config = dict(
    input='log_mel',
    head_dim=16,
    fused_qkv=True,
    qk_norm=False,
    subsampling=2,
    layers=12,
    learning_rate=0.0026,
    shampoo_beta=0.999,
    one_sided=True,
    max_steps=4400,
    epochs=28.8,
    weight_decay=0.5,
)
Rows from block 2 of a small audio frame classifier, named by matrix and row number. Rows with one number belong to one neuron. Each number is 50 + 15 x the weight over its row's rms, rounded and kept within 0 to 99. All counts start at 0.
After each neuron's rows are labels from the 100 clips, of 14848, where the neuron reaches its highest value: "responds to" is what is common among them; "loudest" is the band of the loudest frequency at the time of the peak. Only what is clearly more common there than usual is listed. The data: telephone keypad tones over noise or synthetic speech. In brackets: how many of the 100, against the usual share in percent.
# fc1: MLP up (model.blocks.2.mlp.fc1.weight, 512x256), inputs 86-171
# fc2: MLP down (model.blocks.2.mlp.fc2.weight, 256x512, transposed), outputs 86-171

fc1.354:58 62 59 47 56 48 57 74 34 51 46 83 46 49 75 71 79 54 33 47 45 31 49 63 54 66 41 24 38 50 42 65 56 57 70 40 55 41 30 63 35 76 57 47 43 49 76 47 55 59 45 46 62 38 57 55 75 45 85 70 54 68 21 64 40 73 06 31 42 53 56 73 33 49 64 43 63 47 17 29 39 69 39 68 48 65
fc2.354:39 20 64 41 38 37 46 19 66 45 34 57 12 72 46 60 60 47 55 73 39 36 57 44 50 46 58 51 75 40 54 53 40 40 35 81 48 55 74 55 51 31 57 30 74 43 28 68 48 32 63 68 50 60 40 21 57 58 41 23 54 55 40 46 68 80 72 38 70 66 58 30 57 55 37 85 41 43 50 80 59 33 35 51 53 49
responds to: reverberation (67 vs 25.4); key "B" (65 vs 26.7); clipping (43 vs 7.6)
loudest: 500 to 1000 Hz (60 vs 23.2)

fc1.451:22 35 65 51 36 35 69 60 61 53 63 43 51 72 65 47 44 67 54 62 51 74 61 42 61 54 32 37 50 36 39 27 30 50 82 56 50 54 27 50 28 58 25 68 50 32 52 33 33 59 34 46 63 41 48 50 59 24 63 82 72 25 69 26 53 63 38 39 57 67 47 60 60 31 56 60 74 47 49 36 55 60 40 66 37 43
fc2.451:67 63 46 42 29 77 55 58 67 56 66 48 78 42 25 20 46 41 34 50 40 28 52 44 41 52 66 58 49 72 47 68 69 54 29 48 56 47 59 55 61 62 37 59 63 43 46 57 61 52 59 40 68 45 27 51 46 68 60 44 38 68 70 54 45 24 51 44 44 36 45 43 41 53 36 26 60 44 54 60 42 74 55 68 19 42
responds to: reverberation (99 vs 25.4); key "7" (76 vs 26.6); key "A" (64 vs 26.9); number of keys: 8 (31 vs 11.2)
loudest: 1000 to 2000 Hz (47 vs 21.9)

fc1.204:35 60 35 55 37 45 38 38 24 64 31 50 67 62 51 89 38 58 61 51 30 59 34 44 61 37 64 47 38 54 46 45 60 51 53 61 71 72 54 47 47 66 75 51 85 57 64 68 28 83 77 46 59 49 37 55 46 67 62 51 43 66 45 45 43 68 42 64 36 36 43 58 36 83 56 64 46 40 36 77 45 63 13 53 61 64
fc2.204:69 22 84 32 40 58 53 80 66 48 95 48 43 54 38 52 68 47 23 39 40 25 55 44 49 54 30 23 54 50 42 63 23 22 54 61 42 35 36 51 27 41 53 36 05 52 27 51 61 34 46 48 56 33 47 41 48 70 44 58 76 35 55 67 52 41 61 72 68 51 50 37 39 23 52 58 52 70 51 49 53 35 58 51 65 44
responds to: reverberation (79 vs 25.4); clipping (35 vs 7.6)
loudest: 1000 to 2000 Hz (75 vs 21.9)

fc1.169:48 71 72 59 33 64 37 89 48 52 47 72 64 37 41 64 45 71 45 45 52 27 55 59 56 51 44 56 50 32 38 53 34 35 33 50 71 39 64 22 92 56 48 53 41 44 71 38 45 39 47 37 56 53 57 68 51 29 67 86 83 55 73 38 10 31 46 42 52 11 17 59 43 39 70 60 57 50 62 49 56 62 64 51 40 68
fc2.169:55 54 35 33 51 48 42 48 55 44 62 17 33 58 22 36 47 42 54 58 41 59 35 30 65 50 58 53 71 67 41 52 65 40 43 48 38 68 29 71 08 77 27 62 68 48 61 46 54 34 36 46 38 63 26 40 60 66 29 46 45 39 28 48 61 66 53 74 37 70 70 43 44 73 40 41 55 56 36 45 54 30 26 49 59 34
responds to: speech (62 vs 35.5); clipping (55 vs 7.6)
loudest: 500 to 1000 Hz (52 vs 23.2)

fc1.132:43 51 40 44 50 28 33 34 44 65 37 40 65 58 36 90 58 52 40 51 29 70 56 43 57 33 44 48 37 51 34 41 46 41 57 62 59 42 35 47 56 51 66 42 73 64 50 71 32 74 82 44 37 42 51 47 66 67 41 77 52 46 45 60 43 60 57 55 53 33 31 62 49 45 54 69 45 63 22 59 55 70 31 38 64 58
fc2.132:55 26 86 24 59 51 56 59 77 52 85 27 62 60 16 66 67 54 48 53 18 07 34 35 41 54 44 45 51 36 50 36 21 29 69 47 43 35 60 61 23 47 63 51 45 51 43 50 52 29 30 60 47 52 46 45 50 73 55 18 74 60 36 56 44 42 72 60 39 70 64 42 37 56 22 66 51 44 34 46 42 34 75 47 45 54
responds to: reverberation (100 vs 25.4)
loudest: 1000 to 2000 Hz (58 vs 21.9)

fc1.360:59 47 69 60 46 72 60 41 50 46 33 15 77 38 53 52 65 50 35 77 52 40 47 57 59 82 73 60 47 50 51 39 51 44 82 47 57 41 22 57 56 60 30 43 30 82 47 30 53 46 59 27 30 40 59 33 55 74 17 33 51 35 29 75 42 49 63 57 25 48 45 52 15 46 55 39 51 33 66 35 44 45 85 69 56 42
fc2.360:24 39 54 65 61 29 30 28 49 25 55 49 46 51 34 52 62 29 53 46 20 63 29 64 50 34 71 26 63 25 53 31 69 53 36 54 57 38 62 33 51 52 57 36 48 37 61 51 53 43 53 49 71 65 48 70 51 36 65 37 67 43 86 23 47 44 55 49 67 39 33 30 72 41 38 47 53 61 51 62 56 47 35 43 63 54
responds to: clipping (94 vs 7.6); key "D" (81 vs 26.8); first key: D (27 vs 6.1)
loudest: 1000 to 2000 Hz (65 vs 21.9)

fc1.316:68 26 55 60 57 43 36 16 49 55 21 53 40 52 38 66 43 42 51 60 47 57 48 42 33 52 66 50 53 46 82 38 55 42 57 40 39 51 26 45 80 41 37 45 46 37 41 70 46 40 38 50 20 34 23 21 72 73 58 39 33 74 54 52 56 99 36 51 42 44 66 43 43 52 53 36 40 38 60 44 59 37 47 54 49 42
fc2.316:50 58 54 48 54 50 67 54 36 10 46 89 67 35 55 44 30 55 59 16 53 44 60 58 66 50 36 60 58 39 44 67 38 33 31 49 46 58 54 38 41 49 74 63 40 68 50 65 64 49 66 62 46 42 60 61 54 56 68 39 44 24 64 27 77 40 51 40 72 49 41 61 75 55 56 72 51 28 61 47 57 50 28 20 51 47
responds to: reverberation (75 vs 25.4); clipping (25 vs 7.6)
loudest: 500 to 1000 Hz (76 vs 23.2)

fc1.257:28 32 59 58 36 69 27 55 32 63 61 71 80 32 42 57 59 50 52 58 55 59 38 40 29 47 52 30 24 45 79 39 21 49 34 44 63 52 49 46 39 66 37 57 35 46 28 46 59 69 32 44 51 57 51 32 64 23 49 36 63 42 56 56 24 56 44 70 36 63 28 46 45 27 56 58 72 43 40 42 27 62 78 45 48 78
fc2.257:64 70 59 69 68 35 41 37 56 48 19 43 13 41 50 42 58 14 53 40 28 39 77 50 52 51 61 56 40 40 23 43 52 54 34 41 56 72 90 47 48 25 82 45 99 54 62 37 51 36 51 53 26 56 44 45 47 65 42 59 50 60 35 24 48 46 51 48 61 46 71 41 47 59 66 33 57 50 68 68 27 66 28 20 41 51
responds to: clipping (86 vs 7.6); key "3" (73 vs 26.6)
loudest: 1000 to 2000 Hz (68 vs 21.9)

fc1.463:50 56 34 45 48 67 64 35 45 80 34 31 55 63 42 61 36 47 56 74 52 43 34 49 44 37 61 54 68 48 35 38 64 41 61 51 60 67 42 28 60 54 60 52 12 32 31 61 70 51 77 56 50 50 44 63 39 12 40 63 59 42 44 68 53 43 42 29 76 45 21 65 57 33 47 40 43 48 43 55 62 61 40 31 34 93
fc2.463:53 42 34 76 47 32 19 66 53 29 32 70 32 29 25 55 73 21 57 25 48 62 45 37 59 60 68 43 63 65 65 53 22 52 29 66 42 60 46 65 48 46 66 27 70 51 38 68 34 59 27 33 30 48 69 42 53 47 46 29 45 40 55 22 39 55 38 54 54 25 84 32 39 28 31 43 45 68 28 41 56 56 54 42 75 58
responds to: clipping (99 vs 7.6); key "5" (54 vs 27)
loudest: 1000 to 2000 Hz (71 vs 21.9)

fc1.125:59 82 42 52 56 60 52 74 52 31 53 57 42 33 35 66 64 80 44 49 53 42 31 41 64 51 69 56 40 57 73 65 59 48 57 44 47 41 59 55 48 44 49 50 25 29 48 84 35 35 44 43 49 45 52 42 30 41 69 35 27 64 34 42 40 85 19 33 52 42 57 81 39 86 52 68 62 36 14 33 36 48 54 66 47 75
fc2.125:32 62 37 29 37 34 47 24 55 56 53 79 28 54 62 70 53 34 35 56 35 51 65 57 38 24 63 54 64 42 50 47 30 40 26 68 58 55 66 50 58 48 58 72 69 60 37 43 53 39 68 72 58 46 47 26 31 60 81 99 45 60 76 29 53 24 61 44 62 57 49 57 69 33 42 49 34 22 60 76 49 58 37 44 30 43
responds to: clipping (91 vs 7.6); key "4" (60 vs 27)
loudest: 500 to 1000 Hz (56 vs 23.2)

fc1.64:43 54 22 33 70 38 65 56 63 38 52 48 60 16 41 70 45 62 59 51 53 48 75 73 26 65 18 38 69 21 39 71 79 19 54 42 46 35 26 62 88 40 46 48 49 45 39 53 59 39 53 55 62 47 41 38 36 40 66 66 42 56 65 52 33 46 53 30 68 36 25 37 49 51 71 59 42 71 50 40 59 57 55 67 66 31
fc2.64:65 51 44 27 52 43 39 38 76 51 54 43 55 84 38 54 58 42 35 78 43 54 16 48 67 44 44 70 41 67 49 37 79 93 38 48 30 62 35 60 54 68 54 54 45 52 48 62 72 67 45 23 31 29 52 70 62 39 47 38 45 52 55 37 54 49 34 53 35 44 80 33 89 57 52 37 50 50 35 31 62 51 62 57 56 58
responds to: reverberation (98 vs 25.4)
loudest: 500 to 1000 Hz (48 vs 23.2)

fc1.156:47 29 30 57 28 13 39 79 62 49 26 67 51 69 61 52 73 46 26 43 70 62 58 36 56 52 41 16 35 33 60 50 58 43 76 36 26 54 61 49 39 35 37 70 58 20 61 66 64 38 49 65 56 42 30 43 54 47 69 43 20 64 18 59 37 56 40 53 69 35 40 52 62 38 48 43 56 56 11 52 28 43 58 47 39 31
fc2.156:69 57 52 28 71 88 54 25 34 68 68 39 65 62 70 53 30 44 71 60 74 36 56 46 48 73 59 82 49 62 45 71 52 44 26 65 54 60 41 83 69 79 61 41 30 72 53 42 41 45 60 42 33 59 61 41 56 39 36 65 74 52 61 59 85 62 50 56 49 61 36 61 67 67 80 50 59 46 99 50 56 65 60 49 89 46
responds to: speech (75 vs 35.5); white noise (43 vs 18)
loudest: 4000 to 8000 Hz (27 vs 9.2)

fc1.185:60 42 62 40 36 28 48 80 53 60 56 60 56 45 58 65 51 44 36 36 67 72 42 25 76 46 33 27 20 54 64 51 34 52 59 18 42 68 35 61 28 47 32 63 37 43 50 71 56 76 46 45 53 59 34 48 77 67 49 16 53 65 54 77 45 67 31 67 58 65 67 51 48 61 44 61 22 27 38 53 51 53 41 38 50 09
fc2.185:59 62 52 57 55 71 40 39 28 56 36 62 50 38 64 25 51 34 53 44 47 22 42 61 42 54 58 68 69 49 44 62 61 26 41 50 52 41 46 61 59 61 55 29 62 41 66 62 41 42 66 76 49 67 57 59 55 46 55 62 56 16 53 28 59 49 35 36 46 54 42 58 47 52 65 53 85 47 70 47 62 52 67 64 68 44
responds to: clipping (100 vs 7.6); key "B" (65 vs 26.7)
loudest: 1000 to 2000 Hz (51 vs 21.9); 500 to 1000 Hz (49 vs 23.2)

fc1.300:59 43 62 27 53 53 72 51 48 61 59 67 41 48 60 54 58 49 58 63 49 36 63 40 66 55 53 18 28 41 35 43 32 54 60 53 59 50 18 42 33 66 31 34 63 49 76 43 62 79 48 42 62 39 69 47 45 31 78 48 46 45 60 78 34 42 31 46 57 40 60 54 52 36 52 41 88 53 20 18 35 54 55 60 39 72
fc2.300:35 39 47 59 37 43 44 42 74 43 51 46 28 51 59 63 36 47 29 67 42 51 62 55 71 57 52 53 69 28 72 34 35 67 46 61 48 58 85 53 61 51 66 50 48 64 44 58 54 26 55 68 49 56 16 37 61 62 41 59 56 79 34 43 79 85 67 44 63 42 48 56 74 52 55 83 41 54 61 82 43 42 37 50 51 42
responds to: reverberation (99 vs 25.4); number of keys: 9 (36 vs 11.6)
loudest: 1000 to 2000 Hz (50 vs 21.9)

fc1.249:66 53 40 45 42 42 26 27 41 63 59 62 47 56 54 52 37 35 22 47 60 68 72 43 61 32 62 55 56 54 51 60 12 70 33 61 74 50 62 53 50 51 62 43 68 32 27 33 88 85 54 39 54 38 62 44 33 38 32 50 42 60 36 71 34 53 43 57 46 66 41 53 63 27 65 71 61 32 43 71 37 58 75 56 68 72
fc2.249:41 68 52 90 45 58 67 80 46 23 35 55 38 38 49 44 46 25 49 37 26 69 65 32 47 35 42 53 37 52 56 57 37 12 65 52 57 56 58 49 44 19 44 47 71 49 59 53 31 31 48 42 31 56 71 64 26 53 53 55 41 49 47 12 46 31 45 60 72 32 51 51 31 58 61 23 55 67 55 58 35 51 54 59 55 70
responds to: clipping (93 vs 7.6)
loudest: 1000 to 2000 Hz (72 vs 21.9)